Weights of a small audio frame classifier.
Data: trained on short pieces for a synthesised band: melody, chords, bass and drums, 26041 training examples, 82.6 epochs.
Rows from block 2 of a small audio frame classifier, named by matrix and row number. Rows with one number belong to one neuron. Each number is 500 + 40 x the weight over its row's rms, rounded and kept within 0 to 999. All counts start at 0. Numbers have three digits each.
After each neuron's rows are labels from the 100 clips, of 14976, where the neuron reaches its largest size: "lies over" is the class under the peak. Only what is clearly more common there than usual is listed. The data: short pieces for a synthesised band: melody, chords, bass and drums.
# gate: MLP gate (model.blocks.2.mlp.gate.weight, 1024x256), inputs 0-85
# fc1: MLP up (model.blocks.2.mlp.fc1.weight, 1024x256), inputs 0-85
# fc2: MLP down (model.blocks.2.mlp.fc2.weight, 256x1024, transposed), outputs 0-85

gate.48:467507503443461498456479416459445485490474468473420493451465420503533510554516478492484501513461447513525532534496536508452483458492377460544478490476486437448511460441502483513421569507489472504464576494546409498516509488548434507441469502384488532579483448
fc1.48:525460490516471443465522518488495483497537590481529492506533516539476406497518509486499484533479510491402565496537452501539551526442482473564494459444474451489484467455527448498516527549440512480465546462513498456521426505389471525496437548477528465505504497
fc2.48:516518541516494477497476500486562545509491504519516415391478488539449505473504469528493501481434495495459480484456530574528498546507464546536467521537539508470439520503429511528447506494438461509524578511468531491446495489496432528478496465442485476513504482
lies over: C# major chord

gate.557:442408528466544435484571462504495450471477532515504571587523557479505459485446480506449486444568485516586488535496513423454527492532547502489558492519535449481538553547530505523546524596544513477513474549458517584496509533416535463471486467536462486509514539
fc1.557:540486487508498487544501520504536468502604443494493425517517495533502463488487482456556511592405485589462479460517461513493529498452516484518406510441446571564499513472537581469494502462498502535480487548455491457489489422468482467471517542509515479530471480
fc2.557:502462449496479457449522456530448534378441552431471590572496479469507484544485468503493484484568505434508524528485459391471510549470479480549500463448513496403520522537500473521574508540455577465527496427546514522501465566483534513534492479455506559429521555
lies over: G minor chord

gate.87:488497527509503525497499461487437465493447460457520446476487457458484487484483478467457499546504517491538514505397520568472490477462397508526502494490506465504458469474466483567469478501473501526452561420475481440429530492496463475422518523407549518592420406
fc1.87:465467439519511569512553430486477428484482431483502515457537490472479526447475461468484490468429499545488505545598442447533527469465482480531482528519492544399514493522495478501509475519493487462487464524446497477449458434460434518538519528535463520386505558
fc2.87:489454466467565504532446455517501459466521493513492486476486511533522491500556551541495531513579541522578428469566506544473491493533462512529529560528480427524444459489473500509518461561492402614532547572488530455525508582446522472512494532450496507549453494
lies over: C major chord; E minor chord

gate.674:501500495486498543495488491505460504506447429461514464443446453468444473488506502480501535478485457516513517454466520508501472476466379532549474449511506452494500439447451507511424475467459567496499531512428459443487499448561432543458458524374528532533545432
fc1.674:534514525496476513506460485543475537486466475505502466493460477477440491487452468498509498543482484513507483458523515550549502491479442595507493478554497494485489484505429532475503508471465507488516533585438454487485502492496498531498492514439485482555519521
fc2.674:548481466478472451482585514540544431469552507459489525538574522546459516545472517526492508481517552496515525487423453482438494454496446541535429456379569506489574481476518422538439515517456537510498559513534526459400479503521512585537467520412512524543480460
lies over: E minor chord; D minor chord

gate.629:494511552494495480462480464514509472522484489496520483462470469495492494491510506485465503538462474523517526530487490519465496478467413522573509467449529445471439533436488404521437472497376502495452525474463483448447445489533412542469457481423538531556490414
fc1.629:514501556483491482428489491492505469537536555494486495513518512533523555580513503499450425550494487491475491513563459497426554456490490500598497511462487493448467508494512435479470524514403480470433543479498521475473452536481471520515523541511528511571451451
fc2.629:476520507473479543526488526488489527540490576451485585517501471528484494553507482517435468433530488430472571444525517540511514522546529415501547520571474512489528471529532530504543526447501440488535526477550469564511518427558628534554564457536472490474571502
lies over: C# major chord

gate.516:499478585481513482539561454432461433499478405486523477475476472541476495522484492491418542537482481537535505520443559544580506436453383516484494476464467543458439438458468500517487508505480607506483617527483483426485525520499413484501413512415525538563473455
fc1.516:504465544538487465503537413534530449492541538504465480523464476548452501548485523505471486527485450525465454482517515504498528409521557567452410521490461543468547411526434445502485551506504463512498592497475559460429513531486530508596512518517544528502470476
fc2.516:552517491505535555489580549493523509529503561515547549528496513494416456501467543499559511433495531502474479511509484486534495522532532459502542442478525485518510487594523514535528480520504460536515540463497554549483514492504534544564561535518483495492548566
lies over: G# minor chord

gate.216:526567507448468552479494520453488494487511522518408489564511515511580530432506432497470528483461429515555504459517492549479484570607534507512512537513464534483494531517469504472540475450513430480461495513422498508482493510492548450497514449530478434508495493
fc1.216:484442547533435449450534575524572492508510556550543500514534522461407455510474466501543501456470516458466545531462464511519503484490517477509562452513600505528445471521496460543488491514465452502502460539492511463442418471446516609460515482506528452508452492
fc2.216:546563505501484573471428477492448576443471543481424506487434502533607560498551510499511465518553498500499477484566540524491515526545528533532514563567424433440529507497499440455550496507518441508462526489481496507541489491542505451493467529555501568516543531
lies over: G# minor chord

gate.658:484514541500452483438494497523454480486449514478534514451510440481490522494592543448502471469487506514546499513464540556473508502471426510552542484474502421462417517480513551522429489554423523526488528496479466465521428504467431543436512538404540548534424459
fc1.658:571485489550503552506452532533521476530578496530527499500524570436470502452535552552451561517413512511464445470528494523475498508497563487525534509510520567604511500543523546486537456500494478529516425521434522478455523480492528550510503581594515522455564481
fc2.658:480493512481444480491533509538512530429544543568534548521508527540480525489528529537505449472591570485498420540538631488515497531539491471514462487562530483504427505537568602504482490492530515485437477516504517593552482489431521494476546438482499499499467507
lies over: F major chord

gate.359:467472558418497499453490424541439458547507449493478516475478423513541526519526539464513523530459489535564513551492522468453464481512402514536481479481507426448465443423558465519456537487535488499438567486521479449440495526455437467427496497405512583559491462
fc1.359:515486505493538482564584487384566456469515457456477475502482539533501457461531463480463539448520475561499490462494521510562516468472535500469502520509503593515545543541476508488513488498506573503469472523464485540506505490529514478502417527545428542543519519
fc2.359:549543497538492496505505486489456499495448486530503425451443424500492509474464483511496506528488451517467479507552595577537497505540448521452462471520478482454458393458423558548488507493443529469458569525466509495449522499559436494529472490456508455523521507
lies over: G# minor chord

gate.298:547533510478484514462502433527451470518472449511475491484455454481480498481519499500525480515450506519584511549499549551425474464504403541576523470523493409503431465454463526534439504475450515477433545452521507419499475468528403530496483489429537549544446462
fc1.298:507508538438491485499486517510534493502505491547539527514492501486531462511524467520447509556444472521548490563479556507538469504490468489544607499581533474569482594562527490542536520538488478476491533557542503509534532587495522548515522452505484502537550507
fc2.298:481468463442494515507489524479533532504519518438498508483494546516550477469452487530537488394503504500482525477499498509511470509538505360511465496441502428484523471564511568444508475417493524453517429463527434575571442501532469496457528517492484489480456481
lies over: F major chord

gate.81:427405511520507484495523462529528432508518455486599486439484459464451455515544550487501501605438507534487494576489528510514514514480399615453530493509555436519466531507499489606457498599499527473442557525485500443452477502530397534515467473440556579530428495
fc1.81:453392473548514497482443527517499440493556507547561488478526543505421535480431540504509491512466528500430488536480462443526582578501573455524519489450526458562464529480574566518514474570500532491511508505504508469536462478487448562474527527529570519516443510
fc2.81:485485539467560530550515490468508466534500405445453463475495538544591541465484513485467525438485505552537498444491506543501493507540490540466430577463486491523524533489426489477479470414520490467481507449495423564549557514547457462427527489507479534499511467
lies over: F major chord; F minor chord

gate.193:501516471479467583505484484414480465493522452452508485465501389494521427485573512492550518487510467493518495463496501543539493446544384457480519435540494504481468460482446574534435497492474522488471513542507483479470493483455424558508503477380542554522499486
fc1.193:513498439508481530468596481559530547441530537514520585467543538490483477442577502522455505484540511486591460479482496467542530551492541553503547519565446478485461486431528565465464549520510498498497485447469527501525451421493554483514511470596496551442576441
fc2.193:553449559551483539417446475558498494506516512469482500472511449480538525502475470507524513569456506500419491418513472451480539442433466543536449520351450577466556445487476423479506519526503519475519508506520502504482519518576519515533513533435553548464481556
lies over: C major chord

gate.23:498453552453439500454488487463451461502471497462494518483493441476583498447534469455475515521524465536565527494458519550519533515492431492505465516468513550481446570425473517515460518507445530457477528475391460500505517536516457486489463508418537543542465488
fc1.23:498486539483487491474533493551479495529494565476482538606531500529470505550533493513510488530531521458494496595541535504527491490512496470489516448502562498457509498519563452545534575518494426397447549466560539556506513566490544484532510455493524462467492473
fc2.23:545573406517520487515544510505476467477509483534522483446537490444422432451505494442512479511517467514514438430458486495461494529471501531518571457457509474512501426454532551521483509557491518545482499432452517375515469425498492497519435511471513492533478509
lies over: C# major chord; C# minor chord

gate.147:439473516519517551524482510474561469509503490553503445478455500551560483457483511504435531525482523524469454466500466590528394435484465511571459488415512489523393527478451517508453496445446554503459543523459469548511439439556417500510495491470533488578426419
fc1.147:564533499468481427468538489536434533494490501461479541548527500457452526550516454468556471468533461475530556534490531410482574553503523505460522503560505495468604457516535479492550503530567464484534468460544526440441565566434595501492486509508449494447564555
fc2.147:512500534483421501505520487459493460509558512428491421480487440534526446510507506479557512473416442551482423529499543548527468431514439554472460471456525488519457541469418465521466535569446492534451555566441522440494455474540475541521428501414551529565481507
lies over: E minor chord; G major chord

gate.753:509450553456479535459520457480463447519471484448481517452481434476544456416539472474529559531417440571525540469456553545496433470494404471493512450438518509467464506438526541526427516530459519499479517507460455457448517534465409521504466483399524519541511452
fc1.753:443476493534517493499468502470536548464423546461570536484426527477460519499459517507419458523566535442480481548494504428479524524511513561540503472495487455522538530506437454534502454569462518442505541441507523541540481517581493496558501474526489447462521528
fc2.753:475555503535495452479609507522559550469470531565471534558523468493457465465515486465473547520501531496505521487419514505556474533473456501502549441539555568513496477525491521569556481518549547468487566456555504476458455575496591536508474493474503533494500451
lies over: C minor chord

gate.662:536469489494475536503493498482504467518500486539496405492469443505479463488515496490538476585483494521473450520494516574560573489465431565495529503508484477528433521394396520532438491500457467488421551540454508460560527466472446488480458465415551479573455470
fc1.662:531556449510534526485476452481523530496478505491495486528450462511491491534486475442518497580565536527545496501518428517578477560447453484533471515453515474484485487490493634506491486476486555515508541504515511481497531600459493456500509524467487504529470505
fc2.662:573542596521538465549484471499449534507472453469519505458460467499487480473479458496554525525441486455433549445499483443520515485502452536507498452570478505498581495479570472522536492511464512480492498448488468447435475406520519510515450509437472533446510521
lies over: E minor chord; E major chord

gate.541:501555517491456522475497476522453464498506490485449487491474431481492493442524472460505495480462471548542494505471506522493480494489434570551509477479481480503504499407471484454450482464477469437395499462429461495471443497448435483465495454411568529526483406
fc1.541:503465472479529517526454496450515527462494516412523453485492547516523552588475549516500510484492477462492452548533470486516439508512549513450554507542537527470507510544479515535518527528500556611593510510543543499486521535479540515577520491551452487544479527
fc2.541:491555458522489461528516493486475480458495479442498509476467442552515558484624567490481476491511542509513502503495541548445529500545380502475428506525484553453434457442471462546503512529499426479506572437525514450474504551542532546487475529381564563410552487
lies over: E minor chord; E major chord

gate.657:488523534489483526470484447522481512496455470497474483486445475510579575488554523475514445530514509515520484499532606559483551484527447500563506495498492463446394453459445502508503510491490482471470518501529464486523522547542459460426537524451535580496490447
fc1.657:462485608482512522518492511521555442561521489531481461494504505538515516475487528511525485502449525528480487448495517578501470450561471515543475530488558466495432470498503423524494535475515437475495509526524499498507499516559479482453514535468523504487461459
fc2.657:482560471515517511527530549471536513428533540530561524458495554502477499480534535541503539507539538494506577469554477462569512570531568468495512495533550532550517518555553566475523480485576524499508432531502472577532542493433503461490514513572480435469531501
lies over: E minor chord

gate.251:479502528446500562479462455467450474469519455511467467491478409497509490498533485496524498492449462535492513479477496451468483420507382520511429498454519499481474485427531509475467489440476520509461512517519469494489496483461393471491470422428501517555463407
fc1.251:487443470546455488507527525441616505472450490515546452453527537492470466469526481483412495377488497507507461451517452548430526492413515466575560461511494492465420485526436460491535473517465582544511479469491503465535485522564467485448534500504432539570464465
fc2.251:504505473468496558521453470489468497504459464434498502461450451529444517487556517461515509525492555464481470466470477488536535512421439489468487536512448499505520538405498498569475490499539476463466529575515498545610471491520519495480514507435551537473468520
lies over: E major chord; E minor chord

gate.210:429471537439465576484491489485514462526482462474489517455444430556473525491539522492466507427512509507528511498479516486470504451477403421528477476525506477457496544489475461527409468475532457471492565525463464465493458466511475524490502445424523479559501389
fc1.210:541468487508519454514525494442504509506490482493497476498535491485597472507543491489562490596531476522572548609517518505486514536563484544465525515476543557545508529526514544538539525527508535509495455448543503486524563609426501465542518510468481499452480573
fc2.210:550510564539533442515522525503510485572501517514536499478488491464501505477496503486538488529450470545482469568508568509560460413545456561497517421519558483571438486535508515544509519492440505491483545533434540500442492519542424521515371476433505528536502522
lies over: E major chord; E minor chord

gate.19:451438515440508502514559434501509446476500395488500450424466416534498473582538509495457493518463477527550480578513507507512593418502404519516481473504534480468477514445491449529409523580479495526492581544481463469474518515478455485487473455411507532580489458
fc1.19:414415528494471470486476497501465442500516471542554497420518467510451512541552495572380502485542495498459564508494451508490599483472456505533508500528501499500508473454552378523443479443494467521468532494485478474486492443564444538445497479451527456532491396
fc2.19:476541464507536604491481508441481554528482511528521507509490540430491467452499476511572513479482473481478567455515506447543486537485548460525598546535494497539552522542517532457566520499565536503563438465498487567524538576439467460506488535557479490461513524
lies over: E major chord

gate.156:457511495461492547477466508532476485528454454468525486422483427475478485453562553513515511459451502541552509480420567542499494483512390485484502450522567416519447508438513477547393492512480445519511517476442423450499470484524431516449484484389536545526500414
fc1.156:437526423505513507515517395534435530453479485528454541540474513501541573480505456431465509456499533446530487459521460434424467530504510452561524505470477472438524479453541547501565487511526527482484506448531512517493524571554540465497485476512454427456541535
fc2.156:504511511415469519448529524507494459483580498405433522444509548568575500513470529506504566446492415533508531449554437475467496488571492534562450554420473559509510503520514449434525511532495459540451509446488472455479478534523515502534496544486519546502521501
lies over: E minor chord

gate.506:468474475502486478490557501493508461482508458522528493486517447480447488490496532508535494470472495543493481543481567532576419460471433494503443439462566515523422383445504545547432539486493590526482546514524473510473465536492447559497522482414547623542472459
fc1.506:507562476495506534509490436538498551510485507523456493514486515515609560505609472475464512534510512527523499463521509480417515489532485488560513552458457451468520588501531495464568487491562432516464474481476504515536529519536551427468529515510482459465546517
fc2.506:510496505482528510506414538534552522557471474540529502464486475465547475543471475553524525554521504468482538544494497487564508463487450449535502482537495484541525541497557489525417512419469499526557505525517438574495464403483468532511501448426473512552503461
lies over: F major chord

gate.124:532544513480467532459452502534489468503543467509472460497458493486541540485490477497557521594366456568504521529501514526485464451500451468597469518400518462540526515474560536471475506418447514493459500548483482489501463427493414500447497535453505501519509443
fc1.124:413433601505519398579501430496534473486537444476483496494485496552524509463497468501469517543525551536534481554469504473517421443488509497460414531465491609494519527531546511561493513460558488476536501492555508501417476517495523447489505449510476506478474484
fc2.124:529454455473479505474542522532524444517507451446474561476512523536547538530532540483417567452552534534542536486501514506431561522553460465511473538491519473492570541485530457553521440484505482484502482544543449481488519546525538553475521571447518584426475455
lies over: E major chord

gate.75:513457481480443500449546489501483494461480502467480471504510442481517489547475494488556499494479485506512529576446486533497519470456409482519479447431533524483469597471467458585449498528399523481498526514510477509495485466530436556537479493407525484510477453
fc1.75:594465482474470466500511510465534484524559532482564491481527524527500456560523534503477522558485502470470476526523435505448516529502539554530457502461514557504486515474490494525514517542450491553477522469555548391497491529467503549552457584546540500484472567
fc2.75:458533451542565500551556468515504496495504504450457433519480489466510454461479476461510469458478464555495464503487567528524482429483530512440511505470467427516492491523470551441491500507476519496502501466462498405475469540495446447480370489473463527541506500
lies over: C# major chord; F major chord

gate.575:443460500484448521398537489561542503472473548552528579520504491502499445494476503466447474468553536495499518523498503475477467516420462492630518452417490466446502502530503518492478486518441546486528533525438484480492445480444493561476481516463524516531523462
fc1.575:494496488554538528461483509515503551472435509503546541498468493461460497518435545555485551489558532486536523486492527452519488517513482534513562445518534400501514500535523484532470459519514577608549505517532492509460524532516476524522511465495453456499535478
fc2.575:511510558523560463542526495480449459538449463536508457447513491438448552496469438518467537496401429544469510458480564518539578519507486540468548494529528420564408518435487479525563512475491485478452505525484508573483535504569411481487503489498497490519467522
lies over: C# minor chord

gate.362:526530485488504481527467418459470482468510446513457481501515416524534532467561522483435494549472474518507516459487488517437467457513417563509438487469471543418449399428523485512470493526541497519460572534477496492432507532482477494492472501419556522500523453
fc1.362:508495506504502469524617480427519446518546513503471482583498560484530473515477467486526501493471470553550481600512517485513514499495584506502531496458550532519480599529469553485595502518507489424460470475495532484467508561506560476525469529566491531517497539
fc2.362:522543498501511539576541504544476518480502493491486486487454465567478461489550520490518535523540520491483448414601547489549571467527464530460456461564474523474510393416513525545473528537456404514488599563469537440490488429475506484471381520473546537544569467
lies over: G# minor chord; G# major chord

gate.200:502500547464529487481497440469456495463463459504473508498458445485537471462535466480491514555483451523525568511476468497467462482475428525619516469464453452427483499463513431514447489484481540495480547530464440473521462463451412473443475489423549613511515448
fc1.200:469515552485552433560489435507436475458474449515469472454450433482530519501485465487507479559442492508537541508458480477459476475488449502582458491444480498457431480462559497509458497448532541497493528526523452515511472517458405444420522439440521550475442422
fc2.200:437476478484514473574515475470460465560511462518466470453502494480505514443423493489510547444491478514465519436414545515450507489526477534456471497490486507512488488487410472515578477451542493458448502476512478531564554472596522497583523489448532403498511513
lies over: C# minor chord

gate.270:414438511451449452441440446487463487490470498465482531457490423490497473428514531466555478486521465521515530478483499516441469482464433458576446436445482475403527442458498528512438512541471579459505535472494489492491439454544457539491496506458536525544513512
fc1.270:483573510511487545533552491499538494516448500513518535484492519517482453442510494528454517475535483499524484483477633523590497514491501529479557459564484500490486553473461433493497482475521428462500483549454487558500520489536550516463419409447481554458513451
fc2.270:570493508546488494472503491471450512456459446493543490394423479491460463493454504532530552579393461482457576470510494520548497464397460496548441508403485521483529499462485516500481510486447559530499486552492454443486499436498435502524462554479501437493469515
lies over: C# major chord; A# minor chord

gate.434:512485539424518467512482448432423516483486456448501461442465445553518464484531523508503439547492477553551483484491559557493463469515384470540443476498498462434532457529445509535443484448492484479479560513421500500540482487483463497481479497334518508504557429
fc1.434:503555500524476514479532529516452524524405517495558514476500483486477486544424483537505481462540497432429471480520523473520410485495447562566523429457496470567552479524431471487508473465493546492505553502423525508472468449538449523552449505379498525457564479
fc2.434:472508521505536522511520495488478488517517520485471529518530545449485510428506461514515533476462422541455491482506500448455542504544597496433481556470496543506532541514496475439537479535560434471504377462500476503488557528532530435490516502561463443453485529
lies over: C minor chord; G# major chord

gate.639:415460518492489530512483435535519514530481487466485476461461439518503532489555515408444506510527520528513479576471507518495515492532408493522489480501481480450526457421473497508420506576478451470493588490448514435497469552487452519453493469435536551532483452
fc1.639:550549480471500466472533558521488494491497499502496547500528523488511485528490486572548538456499482492509529479507500479483501534489527499501492540502523463505510552574544515492535493406482526515545443445551495540474545407526535517531486503533489496456548530
fc2.639:509504417535477494555486533573511496523515536492455507486487490564536554519504530495533476502593521551485419514515589518512518476577483515413424504547497438508492473489503524515472530474540480485515555574517526540541492530491498511472512476472531449549488464
lies over: C# minor chord

gate.333:513574507495544458544498462473479508520493443475458427470457465516556499417509508543546523483492488578529525451482580535498475471534405594495452509490479483502482499481529526453462474500497474506476535464435465483499472494458414474424443497408482482544533449
fc1.333:453536519488568511556489484491510500525555447492469444456514530542587491457528539570525529492504487580555512504546557497512482448590506522460448534524477506488499501502569457441480501571535402535493488513459503489495480459480465435426464488510487470520533480
fc2.333:631424533450452571465489514500484542504478508474579507489481478511478519526421542566510530558509468458431504466554498485539488479451469496531545424538509470539502466506523530537473510544458524564537537598481481499560497430440464553533491562499547536516508478
lies over: C minor chord

gate.132:538533583449501503543451466520455497520479442513464510517486434520525566500491508500499495497547501510513482464512513475497494463563433490519507501505485516482554519490510512536447464486547496534490493596510459570568544459487487470427564522432490472485494440
fc1.132:455488423551562493528618491471558515500472476481547503493473544472468474458524518527448554467495538541523504484467475497451522569484497570470518490483496475561453556441504493500581442565494492514482468391451500439484512536556499482528479513506441552474578549
fc2.132:510481540522534458534453448516478513495458458511487477465470428518522491476495503516528481535490546525515484504494559499428520493521359498452461527472475507467508494480448459525485484562499505482561531539490505567511524529521440490460520494375512471415514503
lies over: E major chord

gate.291:422492504478442461473545450466464490482467471499481492441460430474471496448501444494481531521503484540535513514436496522509451475476365485536484427482483459469469523417482511539450480477466586484467539498472478478541458502567403492490465446398516517533511474
fc1.291:371563491500468553476451505544481518484454483473494559405448465502481534495528521423573508461530545484537485516446558435527471505516426400478455465492555508413519478470483578553441470514534525466542500523517479543480490499568486513459538448441537494463497441
fc2.291:529550510526559483500436471490427557433431476514472530529476483443493527469463444547459552556528477463486511411575481472511544481500500469538513477553460473492531507473509510459512501502515525511524477515484447550532478379480513433491500529535453489473545480
lies over: G minor chord; G major chord

gate.741:492500459459481525472546462481483430504489424561470462492476412500475491516521457405554505496503508513532501585459493491511473460450401487487521426491535532477479482449476557539430492460471598465481542521467508476500470475511454543491457471415564574544447459
fc1.741:516561470569502490552421550483511571475516579505482460498525539495519528425545547543451489532538458520452504374548542565505517562564566525465496546554444443521452445486480484485543507523514480550482482488540503510515492479529541443519514512560485451476529546
fc2.741:498568431505495535497482471470497555428511519529447427428463453505580489465450473438584519465454400514447459488526558542533448491450450496466440543472463491515483503473405536398483543497469579473469496550471468582554492459521414488543459475438535532528482485
lies over: G# minor chord

gate.529:466439534433493514481508462466451480495485497449460536513530458507559460502534535505442494517511477513533533535506449514514479455535400462565471469510486470418522507480525525501432578549492486511518584493440490499510438430422452513475443533395541567536557493
fc1.529:539523508536507475478449443525447479503434505528505509486450489428467593519496483489473502511477496487468514489479540497458508516454491505488650515508557512530545499497443445540547482466488543470487435497560471514546575580597542528535541455483472505454420490
fc2.529:446508442502489447475452472558501487461469531438516564442531491521496471495513464438548495461452545479455479522436411450450553499427515502483445502385471599495540607489513388553491489549477467463527419406481492519548484485524549500530496492483493557425471544
lies over: C minor chord; C# major chord

gate.267:449544474480476534489496528494511500508491476530531452455516466495469468453541507463518491484541489537535586519483467525502508552488463442520456484516513471455443487458468582507417445466495494463527507475465482372462450479417440532444480525466583521506456449
fc1.267:412520464487473516476489530523530492505513499548521466459519501511467505459518525473516474419502502571536555508483482507448488540491484447505458503482531461439406494510503553509414441464514473497538490491450494408446431494403462528430502496490581493507431432
fc2.267:482429538499505491487539483510512521472548507486507514565511510469468387501446501579491481542434457497472451466526462490523507467441559576521511499478444578518554466537491496445590552550491467463475493469507487444487526509485588498541434521565487516494579558
lies over: C# major chord; D minor chord

gate.649:483483555478498512480466439462458475510483463511493462496490413471536529486551470440511487541496503478515515547460458519451497472482417472525509452467535484506456468443481476571456497488465530481469516468517478479514445525437398521475502480415543551526448478
fc1.649:460502478494519568481488541534523535554505538531471516502457572524474454475404491538458534445530473539465502471553554484525541526538557482510489536551425451451543461520473452387535518476484428484484522536416511460483536494539537442443484528556475529546549519
fc2.649:551496532515521444495596487504562433499480433491550482454513470537458430505450435513443567529466489494462466389476409566572492479466474535469465500487483575509481529454488483586428476529436512503462555476521470504370565531451463485515473471442478481481459470
lies over: E major chord

gate.456:508457507441444488473556487505510490522431494437528491477454413498464515577526486531565537495458535517545514522496523538483513444500410502489471534580516496478479496447436447505443479493444525481517557484500491452538492510458460491511454486474502527500497434
fc1.456:467451425577517459482524471540591457482476468560469478549518507539489530458525552523423503572476522559470507504487412485478475414502446525519428521478435517517414456457502470501505491444531465497559481481485535523507514498533508553530475499484549460480561422
fc2.456:520539481546463478498587513435529470442459483449494480433495393480434477478498486538508503492563514525541545488350518565502478505485490585505545526485496597486460562505413522552442452515501523510505529457503525468498514543503508566525517483460490495532516463
lies over: E major chord; E minor chord

gate.700:509504443461507533452446434455472510487492427521441461510472433500546514541406447458489505539500428465500491487532465547470490484472398412527459524494478437496535490469495501477483560398428566464497571542542490519531532473514455490532502510408489507522453491
fc1.700:495475474536482414520480473580476515490491477532524477479449496503522508472510515538485513488509510519511534450510525516445498479473417604586498508549481428487504459466520455537508463470499428492477522480487500446481444440447441549449453533419551542489510464
fc2.700:477479518541545473533371526490508585508475559520530524506448483478549494509465492558526516543533536458484493510473419512532497550471486461508483569568435488540539547534514461494561515446484454498527413480469500599557514463478490499509538490476468475458473549
lies over: G# minor chord

gate.483:550470534459517508507478442475485447500471434467491446463476444524535505544487519502496455443436479476535480470490494543499451396476402522538484472481535454480466462487494474498401521482440582552484580471512470485468469496465426521496459492423502508606430439
fc1.483:498539513466441551448494573487492464496485515548477530504525441509491479490472473514433452473500479489519515406437496535545469507458428462609510481513418493522484495471513592493397510447492564513490568498519446491487479399425454534450529400431537525577469450
fc2.483:510441471518573420510502437485494486486492487457486468605555508497556536490471427556517518518562507491570488497504411478457479489483478551484545517428474448520517514486551459507477498465516537466539493453519586540496480535485451422530515499499486451472451536
lies over: G# minor chord

gate.491:505503485486513484531558506487538468526465459480521428490518436441473447487442459509499513517488454521582473533454464573547493503500424562464481444515540472513421497482413562548427490506444482515494525475470497394441547500463445487462454507411494523570510496
fc1.491:407406453494479461467509507567515525467474512525486477478491499486493468569453483511512483517435492498485516472458443446385521446483480532490437504439532473456618544493544388537500574561478520498500498496511473547437534501493516513460495462460505456511569548
fc2.491:507495457453421507445533544516508420520512506486517547513527503535472520494428557566481514448485480508450536461414506520531492538540581497431510458496521412515492509537543424517512467505539521512467514494540475527503491581511557540530572404597515441492427523
lies over: F major chord

gate.8:493468478468491530464491419488504487474483446519409469485469431503539447472447441450502532479471456538534492493468491504479456456462419516579479508445486494476520504471469463479462512491441527475494538517443462503524444520417429517475464481414521567540466438
fc1.8:503604475535602558579515429442535531495443459486500475511404491515511512419492496437547582480534537531531533438485495447490488511474464533533466481423536557514458464526434451511519420444514519502502488483469498513513473535540476485514504497474470570459544409
fc2.8:464485516522502515464444510494494475545521525545467456480475478519504577449463469488479528475502431529473502529440475485469439531519485556503539533517517435525505562510466422441490503454511534509482526530444582511452504410594451460547535510476555446513472551
lies over: C# minor chord; C# major chord

gate.159:451487502504459484493450442470439507439438482467468409435451431498531543495533483401589441462538523500501487475495475524467504455418421467515542495458486499499501505405479563509437481523459588510495501539532481542537458490503423521447520504424539547536439474
fc1.159:495500473515494494524519451425466477474475471424507436452454459530513487511521517425567400505510529462453454470541474517498577447435474502509549463451444509511415463390460546495498491594466567495442494451520513487558451517498453506489457509481550595549474516
fc2.159:464522504553493471490455498549541510559494564575472534542543475478459542515501466486534454446514547448447504491400446451462505455462549498506531492508520480507548528516505419490507528467555495461546465485549553616505491511560567536516568473565519549465440517
lies over: E minor chord; E major chord